config = dict(
    arch='transformer',
    model='multi-label audio tagger',
    dataset='synthesised sound scenes: up to three everyday sounds over a background',
    train_examples=26041,
    gain_aug_db=6,
    time_shift_ms=50,
    n_mels=80,
    hop_length=160,
    input='log_mel',
    spec_augment=False,
    win_length=512,
    norm='layernorm',
    norm_position='pre',
    activation='gelu',
    mlp_ratio=4,
    head_dim=64,
    fused_qkv=True,
    bias='all',
    qk_norm=False,
    parallel_block=False,
    inner_norm=False,
    subsampling=4,
    layers=14,
    width=192,
    positions='learned',
    pooling='class_token',
    num_labels=61,
    init='trunc_normal_002',
    residual_init='none',
    optimizer='adamw',
    lr=0.001,
    beta1=0.9,
    beta2=0.999,
    eps=1e-10,
    ema_decay=0.99,
    steps=21000,
    batch_size=128,
    epochs=103.2,
    lr_schedule='wsd',
    decay_fraction=0.2,
    final_lr_fraction=0.1,
    warmup_steps=630,
    weight_decay=0.1,
)
Rows from block 2 of a small multi-label audio tagger, named by matrix and row number. Rows with one number belong to one neuron. Each number is 50 + 15 x the weight over its row's rms, rounded and kept within 0 to 99. All counts start at 0.
After each neuron's rows are labels from the 100 clips, of 14976, where the neuron reaches its highest value: "strongest on" is what is common among them; "loudest" is the band of the loudest frequency at the time of the peak. Only what is clearly more common there than usual is listed. The data: synthesised sound scenes: up to three everyday sounds over a background. In brackets: how many of the 100.
# fc1: MLP up (model.blocks.2.mlp.fc1.weight, 768x192), inputs 0-95
# fc2: MLP down (model.blocks.2.mlp.fc2.weight, 192x768, transposed), outputs 0-95

fc1.170:51 30 62 75 62 56 67 57 73 44 57 42 42 43 47 49 37 25 24 49 48 47 60 42 50 53 18 47 36 57 58 48 54 23 07 74 48 69 57 55 46 46 61 68 42 76 59 77 84 64 59 37 46 24 20 82 51 40 50 39 65 37 53 62 65 32 57 50 43 47 16 59 42 71 52 30 70 85 52 35 69 58 50 40 42 33 62 42 44 33 64 60 50 44 58 62
fc2.170:65 65 69 29 57 67 43 49 35 30 88 63 38 48 46 61 47 64 23 51 50 38 61 38 63 54 34 69 48 58 79 47 40 46 52 24 50 26 17 33 50 49 32 42 21 41 51 12 41 80 57 58 58 61 57 47 68 41 49 52 51 49 50 24 49 43 44 45 41 38 45 23 57 65 83 49 90 34 59 62 50 70 43 70 58 61 46 28 30 78 49 42 71 40 58 53
strongest on: coin spinning (49); first sound: coin spinning (29); laughter (26)
loudest: 4000 to 8000 Hz (35); 250 to 500 Hz (35)

fc1.282:32 51 86 44 48 57 66 41 37 65 60 50 54 65 52 76 32 67 54 54 59 57 14 53 16 19 55 43 62 51 45 37 67 40 49 30 38 48 56 61 58 41 73 22 68 45 48 27 66 55 79 55 48 59 46 47 43 24 40 57 55 27 30 50 55 48 48 48 40 58 35 47 52 50 67 45 45 07 52 38 44 47 36 65 41 34 54 36 20 72 60 30 51 76 33 56
fc2.282:45 67 55 53 56 52 50 71 34 56 44 53 16 59 28 41 52 84 29 47 47 37 48 19 55 59 52 63 53 50 41 38 50 63 67 26 45 78 46 47 54 50 47 45 70 42 56 36 47 30 43 47 54 64 54 47 61 28 52 61 51 78 34 59 42 67 42 55 66 38 61 28 44 61 38 49 46 47 76 29 43 66 26 28 63 46 49 71 44 49 70 54 31 65 49 42
strongest on: whoosh (68); first sound: whoosh (37)
loudest: 1000 to 2000 Hz (88)

fc1.480:52 31 68 53 37 51 44 48 34 65 74 53 47 49 60 82 40 61 53 34 53 45 40 28 41 37 87 41 68 62 36 44 43 32 61 30 27 23 70 44 60 41 64 33 51 53 34 31 57 68 62 48 40 68 50 47 33 22 23 50 75 39 26 46 92 38 58 68 36 56 38 21 51 39 66 25 56 23 57 56 44 64 49 51 65 43 48 34 03 47 50 50 77 75 52 63
fc2.480:38 73 48 37 31 58 56 75 54 08 54 22 49 34 39 48 51 61 35 36 59 47 37 21 58 45 75 35 38 47 49 60 47 43 15 36 44 51 44 51 69 54 64 18 45 55 71 63 65 51 37 54 49 48 52 57 57 47 47 51 56 56 23 66 71 57 69 29 97 52 40 19 35 50 59 53 52 68 65 55 32 46 59 62 22 63 58 67 41 19 64 42 62 37 31 38
strongest on: whoosh (61); first sound: whoosh (36); sawing (34)
loudest: 1000 to 2000 Hz (61)

fc1.160:68 51 43 62 31 55 71 58 45 34 66 47 38 49 20 56 57 43 64 52 60 38 47 46 52 49 63 33 39 55 76 31 54 53 74 66 38 61 46 59 14 10 61 79 56 51 42 71 66 67 51 49 31 17 29 45 42 41 22 46 61 33 74 58 54 64 65 73 24 49 26 55 57 53 57 51 55 65 61 58 57 40 51 17 50 30 65 57 33 60 53 51 28 66 49 42
fc2.160:40 42 69 67 25 51 45 40 69 40 38 42 39 48 49 46 39 37 68 57 43 78 53 53 51 51 29 58 59 65 14 67 36 53 84 37 61 51 50 38 51 44 45 61 54 46 35 67 45 26 53 21 45 43 60 50 51 70 37 56 36 31 43 60 49 46 45 71 74 53 60 59 23 42 42 46 66 56 38 35 60 60 33 19 34 42 64 60 54 54 65 48 60 47 43 38
strongest on: vacuum cleaner (37); fly buzzing (34)
loudest: 250 to 500 Hz (37)

fc1.327:37 49 51 68 50 56 47 67 30 59 69 45 51 76 50 57 24 59 70 58 33 40 32 23 16 35 47 45 57 42 51 60 57 22 79 49 34 50 48 53 51 40 80 63 54 33 76 38 63 50 57 40 49 46 19 52 43 17 31 53 66 40 50 67 74 50 90 37 49 59 51 37 29 42 66 49 34 29 61 51 42 56 18 24 40 34 51 11 51 52 41 74 44 82 34 56
fc2.327:44 72 52 34 41 65 69 64 44 41 35 27 55 48 66 57 51 77 46 45 53 48 28 55 33 43 68 56 65 68 29 37 39 59 43 53 48 32 56 38 55 30 42 42 52 54 57 61 38 35 56 33 50 32 31 38 61 96 75 45 85 80 38 39 25 47 51 15 44 49 62 48 59 49 44 66 28 43 55 30 44 57 50 36 41 49 64 56 28 75 84 17 10 32 39 60
strongest on: zipper (43); laser zap (38)
loudest: 4000 to 8000 Hz (41)

fc1.711:53 64 58 47 26 54 49 54 33 34 63 51 34 49 71 54 25 51 53 33 64 41 64 18 37 40 79 52 73 40 50 18 60 23 64 32 42 44 65 62 64 46 33 27 30 50 42 34 62 78 52 59 27 64 54 48 42 29 27 59 80 30 52 35 65 40 42 37 45 55 25 11 57 61 80 32 80 48 66 71 57 38 56 37 66 33 49 31 17 57 61 31 81 71 43 70
fc2.711:31 48 52 37 67 63 39 58 68 36 70 34 49 57 28 33 47 57 50 49 77 48 48 47 44 50 49 29 38 13 40 48 74 58 22 61 44 52 53 35 47 47 34 66 55 57 77 50 80 64 74 38 44 48 26 54 93 34 45 66 53 36 46 49 51 49 55 38 68 70 25 42 62 41 41 78 71 59 57 58 40 50 51 48 35 47 77 31 46 46 40 43 67 49 50 50
strongest on: whoosh (33); barking (28)
loudest: 500 to 1000 Hz (56)

fc1.388:53 31 66 65 55 57 72 62 62 54 58 28 52 57 51 60 22 48 71 41 38 49 43 31 22 40 50 48 67 49 73 61 56 22 54 53 30 50 71 36 74 33 68 30 34 37 68 60 62 66 87 34 64 51 47 49 38 42 55 42 44 43 73 33 60 07 67 30 49 38 56 27 73 57 56 34 65 48 36 63 46 47 58 36 37 24 68 26 31 68 47 78 39 87 61 31
fc2.388:22 99 49 54 54 64 76 63 55 30 61 40 47 41 57 52 59 58 35 62 52 64 35 46 32 47 39 66 51 24 56 66 43 65 64 62 40 66 69 66 34 52 36 51 51 53 82 60 38 52 52 45 68 45 40 41 53 28 48 37 25 44 46 48 40 64 48 68 22 58 53 49 61 60 45 61 29 70 58 46 36 34 36 38 63 59 62 47 54 31 35 53 37 54 23 39
strongest on: zipper (79); first sound: zipper (31)
loudest: 4000 to 8000 Hz (83)

fc1.715:90 34 43 55 38 59 50 38 64 63 58 60 72 46 37 47 60 25 58 40 43 42 47 55 73 52 58 19 30 63 59 49 34 32 70 50 63 50 83 57 28 20 37 75 40 26 42 47 62 47 71 57 23 38 54 51 47 59 49 65 55 40 67 37 74 32 57 60 47 79 43 29 54 40 55 22 69 52 57 59 52 56 59 65 63 33 68 35 32 40 66 54 51 76 46 53
fc2.715:76 50 30 35 56 26 20 66 52 36 48 35 58 52 42 58 68 55 42 67 31 71 84 70 67 55 35 73 34 48 53 37 37 26 66 62 51 64 47 26 55 49 66 67 62 58 52 69 45 19 21 43 53 59 51 51 43 76 33 50 44 43 53 74 53 22 20 63 35 89 47 69 54 69 41 21 53 51 43 49 43 60 56 00 57 39 31 49 56 49 58 43 69 45 63 44
strongest on: speech (39)
loudest: 250 to 500 Hz (39)

fc1.335:52 59 69 79 51 49 84 58 53 58 58 47 69 62 57 57 41 52 58 55 42 59 56 48 39 38 30 24 38 43 52 25 45 34 27 55 36 63 59 82 32 55 65 37 45 55 59 75 72 60 78 27 42 37 07 50 53 32 61 51 61 32 68 73 55 62 83 31 57 44 33 51 48 53 53 32 41 42 26 55 65 42 40 32 45 49 55 50 17 43 52 57 52 54 26 54
fc2.335:53 31 85 44 36 32 39 28 73 43 52 58 58 50 44 56 33 37 35 57 64 30 47 35 37 56 62 39 36 26 26 12 70 58 46 27 38 29 54 45 47 77 49 34 39 33 15 44 82 56 51 88 50 57 46 37 63 62 34 59 63 41 54 53 57 47 46 61 71 22 24 29 47 53 43 17 46 58 51 41 40 47 48 40 42 50 56 17 52 83 57 45 56 56 59 50
strongest on: coin spinning (95); reverberation (65); text has "reverberant" (65); first sound: coin spinning (47)
loudest: 2000 to 4000 Hz (51); 4000 to 8000 Hz (49)

fc1.575:65 20 42 55 44 43 61 66 20 40 69 50 54 54 52 43 76 59 47 48 44 39 65 65 33 35 75 45 28 41 50 67 69 26 60 50 58 07 41 58 17 53 54 52 48 66 64 52 65 90 48 42 37 66 43 61 36 41 65 61 76 28 23 79 57 52 57 37 55 78 52 40 49 53 37 33 42 15 45 51 58 61 28 26 49 63 83 72 53 68 46 57 59 49 38 76
fc2.575:61 44 33 43 38 39 55 47 62 64 60 58 25 44 81 50 62 51 41 47 50 43 73 56 39 52 76 34 28 27 38 51 50 50 35 56 12 59 19 59 36 34 43 47 44 46 74 65 49 14 63 24 48 49 45 65 53 53 39 63 74 38 47 53 37 69 39 33 77 52 24 48 50 69 26 55 58 68 40 77 51 81 46 59 24 79 42 47 60 76 70 50 58 39 46 63
strongest on: coin spinning (86); first sound: coin spinning (45)
loudest: 2000 to 4000 Hz (51); 4000 to 8000 Hz (47)

fc1.62:58 32 63 62 38 54 64 45 63 71 46 32 51 48 33 55 67 22 36 23 72 65 77 60 67 73 39 48 62 64 73 38 40 81 51 76 37 55 55 67 46 46 55 37 37 80 42 42 66 65 44 56 48 64 56 45 10 33 17 21 51 40 71 28 55 46 41 45 32 65 60 36 82 63 54 46 51 49 36 84 63 27 45 52 61 64 32 63 49 44 68 77 55 39 49 48
fc2.62:64 37 58 36 40 43 37 53 63 40 37 28 43 26 46 55 30 51 40 61 60 35 48 52 66 76 39 58 68 64 52 50 33 63 49 53 66 77 64 15 66 42 51 65 69 60 51 53 39 50 44 42 51 36 75 31 43 50 27 19 57 45 65 39 30 52 30 60 38 29 61 55 56 47 71 54 45 76 54 39 63 51 66 32 67 50 45 69 73 38 39 24 37 31 26 46
strongest on: speech (49); laughter (27); first sound: speech (26)
loudest: 500 to 1000 Hz (73)

fc1.425:55 42 61 58 41 89 54 57 62 33 39 38 60 73 48 54 23 12 61 35 35 57 48 24 45 60 59 40 77 71 76 26 64 14 53 30 41 58 59 46 44 31 66 49 73 38 50 37 57 51 66 82 51 40 51 48 43 15 39 49 44 27 47 57 60 35 44 43 50 52 35 51 66 59 67 19 65 16 46 54 47 37 40 68 52 39 52 24 50 42 25 65 56 64 42 49
fc2.425:49 39 61 46 62 60 61 55 61 44 52 56 77 49 66 56 29 32 60 40 69 30 33 55 47 45 54 44 61 74 17 62 47 78 55 59 71 59 54 26 38 41 62 61 56 70 65 54 45 36 25 40 60 40 41 38 18 54 66 35 54 68 50 53 35 39 55 12 32 34 62 37 52 68 39 23 21 57 34 59 23 41 46 35 63 58 51 31 68 48 29 31 39 74 83 32
strongest on: speech (43); chatter (41); thin (high-pass) (37)
loudest: 4000 to 8000 Hz (33)

fc1.309:35 49 64 62 37 48 56 79 48 38 66 35 30 33 39 71 21 32 55 23 68 39 29 61 34 40 19 37 38 35 44 30 50 68 45 70 53 48 26 67 61 54 72 47 53 67 63 41 86 66 53 53 50 58 50 51 46 27 41 18 36 57 36 33 46 40 71 43 35 58 44 47 49 41 62 63 46 61 49 57 77 35 54 42 33 32 44 58 47 58 72 57 62 47 55 44
fc2.309:55 61 58 43 61 89 59 34 48 59 33 51 65 84 08 45 73 38 39 33 40 57 49 63 59 72 64 55 27 45 41 34 50 37 50 69 63 52 47 71 34 50 74 68 58 49 60 27 54 20 71 46 20 35 52 49 54 39 33 64 55 57 50 30 46 54 59 49 42 50 56 37 70 51 56 46 35 39 63 52 73 36 42 50 49 41 59 27 69 47 29 58 42 13 72 60
strongest on: vacuum cleaner (100)
loudest: 250 to 500 Hz (56)